From a checkpoint of a small contrastive audio-text model: 1.91M parameters, 149.4 epochs.
Rows from block 4 of the text encoder of a small contrastive audio-text model, named by matrix and row number. Rows with one number belong to one neuron. Each number is 500 + 50 x the weight over its row's rms, rounded and kept within 0 to 999. All counts start at 0. Numbers have three digits each.
After each neuron's rows are labels from the 100 texts, of 14848, where the neuron reaches its largest size: "tokens" is the input token at the peak. Only what is clearly more common there than usual is listed. The data: Morse code for random letters and digits, with fading, noise and interfering tones.
# gate: MLP gate (text_encoder.blocks.4.mlp.gate.weight, 336x128), inputs 0-127
# fc1: MLP up (text_encoder.blocks.4.mlp.fc1.weight, 336x128), inputs 0-127
# fc2: MLP down (text_encoder.blocks.4.mlp.fc2.weight, 128x336, transposed), outputs 0-127

gate.236:520529438465445357526451461486493464500475488547459495505626443510527539542575452501541504542579507482501445528581496432581586466417512486604507579391437537469473551535501579518494477510462453568459598516462513461540519542605463430528485489513461551450433474460546462602472589441488465378533512552524441510537457502450450479485512478547536536497457494478571481529549600513468475440566
fc1.236:514585365452494409503462528501437462549478472520481489493592424498566515497591468524496469516588523480555427504631524471612548490468477425536443514365443541505500531504558514541478427551476460462459591469451479450593395553581495510473481486453492519469444480449513450523494600477499454439531497582501440527568526521434442452472491465518530510528536483476531503479572547557440453446578
fc2.236:483466556454473598403572525502506575506521495477510486468455518433448451534478491559552538525439459541378460496363439568426533537513590434561514524584584489427486442559482488476554533552372533468484441559481486539443512446529558558542548467527417488549485458569516479467485386520470564500519493507518500527475518511515612449475429547487432423427551521531514518540508602444459527515491
tokens: " "

gate.276:558426520513581524502457448419513563438525579482506505511450534444591513593462455537496519514568476488550473555469490389488559500483447533511450531431593522526558512537369458479546579500584561497429477469487510470560562574501434426441580502565449437545482501544453538496448543447567463485486550508477461464541518510648486510461489504457496497439508403538462544503535566435433498475381
fc1.276:527488518448485430503501517465466531457561592592543620456504584518573457531531489610408528485540437525452491455419523458466492478471479579581440481574609487446479506544365471484531566511590494445415514507429507421503520489472503452509528445578491408508439416488426478471474487489557420528517472543502457444539492453496466409469461493468460496524595473536523520463532501484553539611456
fc2.276:523480474463538364548494498466523563482495485415559456580502546417458519461516489532497472547506534431471491557486475479497450553532436482457566512468480337593475457475579484490451452493541564519564525509468487432489486495409560459457473523450473622568595467504480519509411521496435455505563520577493475589514629509462589531462490400537550499481594541561548493549432537461473482461519
tokens: "e"

gate.69:469533502470510461484501515476608465608477477441406498469537486520418450489497615518493539414541415534525524544483476406475516447498549412488435566465523568431495482422397444482545546412359480543496458491411440489487479534466464512487504544535423428421493535498508513510463636525466484519462445514425628501497578496558515509530519511483463552429433498497478503528435445528515467427519
fc1.69:478476478526510507432470512469355471447484446586530523475490469428493478464543449460500519528550632476576446457506518522558511444555499516519552384496481416527516505481574497521440441510566477388531445555516519494478486509557564553471488456487491571674487515452519445531456432479487482458486519439542471562477430427421532565540555455535508431536585427536538455440484575507534459569576
fc2.69:447461535532471531500473482476558590462531490494624535503541365519521539476533511524487489512422500536496456503535579582544466459647445471459561452550460562559434458570482499506520474437413556414539497381539514487506516508529527405552510534416557439506508500485457551505492482449601524446466453607479544480488604538614447505440508434526487476489448569505500461463485425441475475548480
tokens: "h"; "5"

gate.61:535520547434472571455627481487455593513479574375415544503479493454448494521451573417509493535502577458486539441487388524529553447486544511548464522598498509600506529475505531497446455521503552491602534361492470458516487495557573538564520448425521530496551509523570500489440519444492535452539492513465557498524518404580480549538616495557449510405525423528470511497543454476441573502497
fc1.61:517530593407474556492624501514422542527445613434404536492520479436457473478428538463493444583481584440524545467476352504556541446522565544546434541582489503575483522466552508482463506495495566478578487345495478467533507489518585508543512442455525521514544513535600462452470459470477522488540494555503533478557518460556576537513554479532479506450451437572515465525539435493452606501501
fc2.61:532521417455563479547469567502562457455558420472595465448538468601534566361521435586453461489499487537509520469479638519547489532482470512532560514398513475418481524502481499487495477480537464459436524502650604537491454491494500464463562567525515451560483482465512446581530542567524541534589561584497497555488516445419617490550462423492510506528516467448511504505478553522568572522502
tokens: "h"; "u"

gate.188:526486468400511557509571438590530595454519475597445532540535527489519508546577425544457558497519538474469497600487471460534481583486494426494565531435493521484439559536472479489550509489451497403495524567507478529483494507515508506551493593470606481481442496406491424468437461428580523514542564537420438484491517532485468446487491469483534522357432492393415580493434422614459520492475
fc1.188:446533523620463480493451590466536394563494515443569447451485502520486565412440576491512406485481469543473510465549550568470525413541506560549469488557492506495523436481537490477415460493615473574496534417486547489519474486527503539417532473517396509509554530581510588552543545511382445535434430468534528529496532502513521525543502488522476493635559519582510458513519608420535511548581
fc2.188:508532580533501536531515529488540431529432517466494427404526458432550456465450411444485495534449540509443408563459519480470563551482537442444378465596397497514484573523506550567517510541478464498526463494529507471472490478552430527544616622520536550460470530468501454461382463456546444439510539422551557463502509538506470492441478510427521500576415505481471573510490581444604553456414
tokens: "h"; "f"; "w"; "u"

gate.290:514486482436565417555479454514525392492538549556508455536495518378443409365567589450517554463464503486497439447435489444416542552489567445551535454373537505490472541477456574487520520425483510508551460550454517534495533511507518428463632486504452455527511480512486424558450492521585511465457504517479579542447461507449561534544554463584498420463396472478483459546519496399505469533465
fc1.290:480503490492592484577495532474476526513503523418496449488499530514450471447556593511483541418576580480386516362498427563504503548505594525513448473453559486506439497484539542563380604509502492514466487451477487498471525553473520515522567562556452438445536467430428434587526446515526503535438525498542453570469442502477551496483523583521449552622478521503485615548528469492508573598412
fc2.290:464546448443453538585462571506524483579584475619468463566539485476479401524481505550451506495469443456554563519390509486474471488572540460532394582496421485580651539527451497515516512495461462485485509427426591468441467433459528448490539459549403427523473466486434525486396461527544497491503524437455508454569452500434530490482591542509426540523521490475440526545537451575538477483559
tokens: "e"

gate.195:504428455440496463510441516541473489473446514522382462549546504554485490525495530446465546617567514494531481495544526452488463513480470441438511545513499540564457528545423491473484450569437523594505412385465433573551473492541571373477508474450560456551457558582424483475444538458473544458516496585543547409506495559531432473483613467518517495465533404467457563544632468494547491474426
fc1.195:529408422479527475548479484550512502439469545510388437514499552513461453488578534430515533600522486482517559416556518454470460486479511481454542554496497502537491509490473522424439440548476460609458442407498429610548534476512578424489505518498579426560477516609423463447461566471482441451521484586564549423510430536551361446513558492547540497452518453495451549537569523443548488502439
fc2.195:443528469497513413550542502546503500532614551539544451496456472483414419528474502568390496483543573526553515518486459595557605517457491510570464603550528491494460498493631520529564446477536490463580585484421521422466480450437497553565451599455532610517445457438513458452495460492437560525459488401505474577496451514449526521534442554483420439518530494551488510528419477511529528526566
tokens: "e"; "n"; "i"

gate.27:403505522480518483455441514494589465569626586535506558524509475553470457470476573578463510456485523481583477522583400482543579546473473483461341485520537509436526501523577419454559557464424540432496475439584562433512487502588436497455526556494499555488465520584627456552429562503473459462495527475447441443504465556500517512536578450492517504522489530536512599516446524556517536503535
fc1.27:537466518542458565560539561436529529503446390461491429475429509434477547488456440502508528463439526486505518499471549471436487519560510429489520459504420495543523517497423518442507428435477495437431539518416509517425541444528505513475477418531512479539464560475445516499511465523444569551519477520615535532448528486610546574500496567460417408379520477425566408512542463339475463597532
fc2.27:584483499540565529494537389471517385516543481518553498592512492630465546539545510424458419560547489453521498529589477506567490451530464496452520519520537536434506472519582490450515613455473557570545476408599536440473521512538524462490558463414550455401500478509464496490523527519574417473507467491422487525455557524539515505491539390567469450542467560554487435542504512624484562521580
tokens: "h"; "d"; "f"; "b"

gate.83:572426425510545458429541521466495562500554575456403506396582521508550471443510470494511481524465511446445501505552463460532582483454472463593470513505483469439559546583590536407531449494378494475462535524531535468457497448517441571483458564518423510506387495425505505523496500485516621420503626505493494617564416539421459540499528543580498546430488543488513514492511522525494429465520
fc1.83:540523516497561380549531485486408505540427521433479497496476523466584575565453402483431446501455475480536487492499465505427451536471486521626501467516533563499431576425559453563466502480433497471513529518558465541522513547543414475444586562359432469411477478490473459445429470605538579419538556446487463524515611501412505463499566541524485566500459505500434521500543508533471448462546
fc2.83:445478497510415543464480555498570550476567479457411502498584552512504530468548546483619528579510591443509490511456489490535545445531502523482482518510461472507596468604530529367561515543520576559470504487511523425532498420422566585561423468590508559628481470510496456548603567391483501478552519494569499527482395543491492466531536476449483441549523476508544522498476532406483504572453
tokens: "u"; "g"

gate.47:451560472509489522577511507609489467472577480445440504510527521552492542430550510514482529532497520442405566484556416482536504491527503444443473495486517565458483445539547429496501417525478398638479479535465435429542510572561512380554542501532494490527459559454546615572593527468414507516483435438427512402461509521500472592444577496497426574438493495549434561509444478525548549458479
fc1.47:579476615570499582492532475519562473658427501503416566554451511484446496540448571491504403463481465477516497416521411506487401524495457428544539513433442452474581543450517471500548456536438533478517418575514526454524518607493493479501518488514579396566525479460485494503487446564432509461448550597590486518508471560458509528533528532528459547490529400560540446490480487587512503461430
fc2.47:509495521530531407427459550428417482520468595558513499624496441408432463500491546435453512447616525491544511500419551527566495520567512532529610541416510582510466513479530537512425484503488418429506544509482518398531538445496425486508512484449525507491437483554456456495464546499521431435494547351537503581504457525488548527469459565531459418561499454479463535516510547477560550525373
tokens: "e"

gate.297:438548470478560543478532499449528553524558550514540503475437485477602371506445393576511506522573427443485471544502465547474557480456611521559517429497429513464495480379611488484488549435473525566567491531475552458507437486513484511497492484421528502574490625489480500465478464485488538480594379526504480484538543489584566559445554505612483501502557475548511478489514572481515598438567
fc1.297:462562493475537506506559495419533538540519523515527559470446479470532378491400343572491479557572396440494421565484472566469511470505589526607501413462473496470494450416540536484483498402494519552541490508548548460530455446498448472469479504417483477565481609496521508489459422478463551475549454476516431471540508483580521516483538539628509495545505479520537491477496558492491641426570
fc2.297:551465428534593515555520488528435491527426454470492506471515382488434539519607568492500533459460554489527562480546482505507461626543442457470459502499593552499430428525463550531540515470560515495483519505481412471486547497520574516426444574537496533513481418477474465573433558652500496490506561529524466507421538496546376418512490516480407424599491438495533558448479565519440434489457
tokens: "u"; "v"

gate.335:411465399489527545484465477475498537625546557470468459514426537494459518529482482604579503479527519533515458509527488534504462542431505345550539553518486524492506471383522493445481511506539538484455441516527481533525408525499462557402514508433487340546495450485548471436485448562512438467551505471435578477529525505477520540526513611523478514485440427467547528509413511465459530459665
fc1.335:511577529439477487446524480585544511374402475557480482505565496451534483535504471466450543509499495512505560482512497460469550490602541536434469470439524422437447567481513485486507542485442544464430611479540567524483567497541491498478510547500574605424513580525452503476516473408539571468467420472619380608515536478562544480434537421468495470498497539467458428536595523504520474511381
fc2.335:455414474547559522553543491430507488524540507530576510524421459530465544524473578527590543514499537559536570485455520480493436496372414476543506450559480507516505447497453597500485407473517482453539487482497453490517384530559531521504519421417457439505490485368572522525530469587496480524454524597372596342505483533486461507549493574498512512514489488457486528480401442541497556512550
tokens: "u"; "a"; "f"

gate.220:554358408570473511505539427509542607574573448530424486507507462472546551493505430535486532361514481426559563524553519512455467583480496519511488508498558520541389492456452574505541524436602490541450576538547471447423545550530524511458482518454591418509430429545454486455466483469486486476465548493417465483481519471471517417540427546446481502492542544433512513445521453451470541389465
fc1.220:516395411506449503536533411512582541546538504516494522464465458518570500515524417439459494408491523418497452613521460529487472579453531543512511590521485492485440523477494605577498444468640468530462557487499470471377564578528544445468468467495541483516426424497503421405486493451471493511458551487442521514490508467407520445430408464443512565478499502459489515396479440512519511385469
fc2.220:472524571511536494510475579495411534531431525540560609475471518460510524501541520472486576542575495471507515448504436433554467368498500543536525542475491474470521491564414466396504443492471587469547436474490498442568542556487528491501494523471469467493545607399504516505559509525436485501550597538453466408447359505600554545501410529520510486416518600613503460532527486538452449456452
tokens: "e"; "k"; "w"; "u"

gate.127:504527500408413495476450529552494539519430555485415587482427527567424544494500502586549444573446467496478473507533448567591540517438532525529504553446507512503510518440521616514493575419566522462407616546526421545487462490436461529494435461503428552454474495517553619507445468589561561490520496498442515484516414508523524481503527448519491524505508652560565524427421477429483505491524
fc1.127:516524556404455507481437508508543551506509540537485557519404514519442511500472478584527401576503471434475508512524439537588548503424524543548528559444510547483476506424532604528450577420566504498415563537526384502504542525443486489463420459464454535521472446505511578484498493588602536494516518506442576528617429525550558454509475457566439506562532641532482505407427481467471532543492
fc2.127:544484438574503484481489544535495519564458449437459464495529510541463505566480620381376575460546627596490515500583538478496538540546455477521530528508558467511489583530518481380482500519463508477573503435525471425536392452530477510548631574553547584397581457583538502541488504462479532560500533496491540548502470523491449459480503510446503507560524475415480409488561561494481534528533
tokens: "h"; "s"; "b"

gate.148:473435480372584559466477430468517456493589574416489481528489566452531485557508543504514528462478465477354541494491454566510582563494476429618437512519476554489501547562465494384510580488464442557531535547549436487437520546457402508476508511456467464476611517573504497535437446518523514484457455482465481533427473519639528601483514490552553544485479481474527479453609540520496520502544
fc1.148:451480549446493560506532503501476469498501571463435449630404543475589475567470505516426593544536518498441632472527494519480560417536568505520464474504455545560545531525479538404551528459403559538490618561520437491493503510538471524475578427558490492447520553532457443453455441504567464527561442554566504489387463431461497596475472533527583533462464499410436519437524558495516528465501
fc2.148:473502405479448405579483464522514522475472359550527540471513470543476418543466441368551554536496530512454470513497454391499464531529476496444538521500517404561466456489518469496467403522589600442518518439436422386498599500590511482557479521471496529463510443469485457470536502544491528442539581499445555575474462550469453493506467461579556497535446454499497559583479557449563448561443
tokens: "e"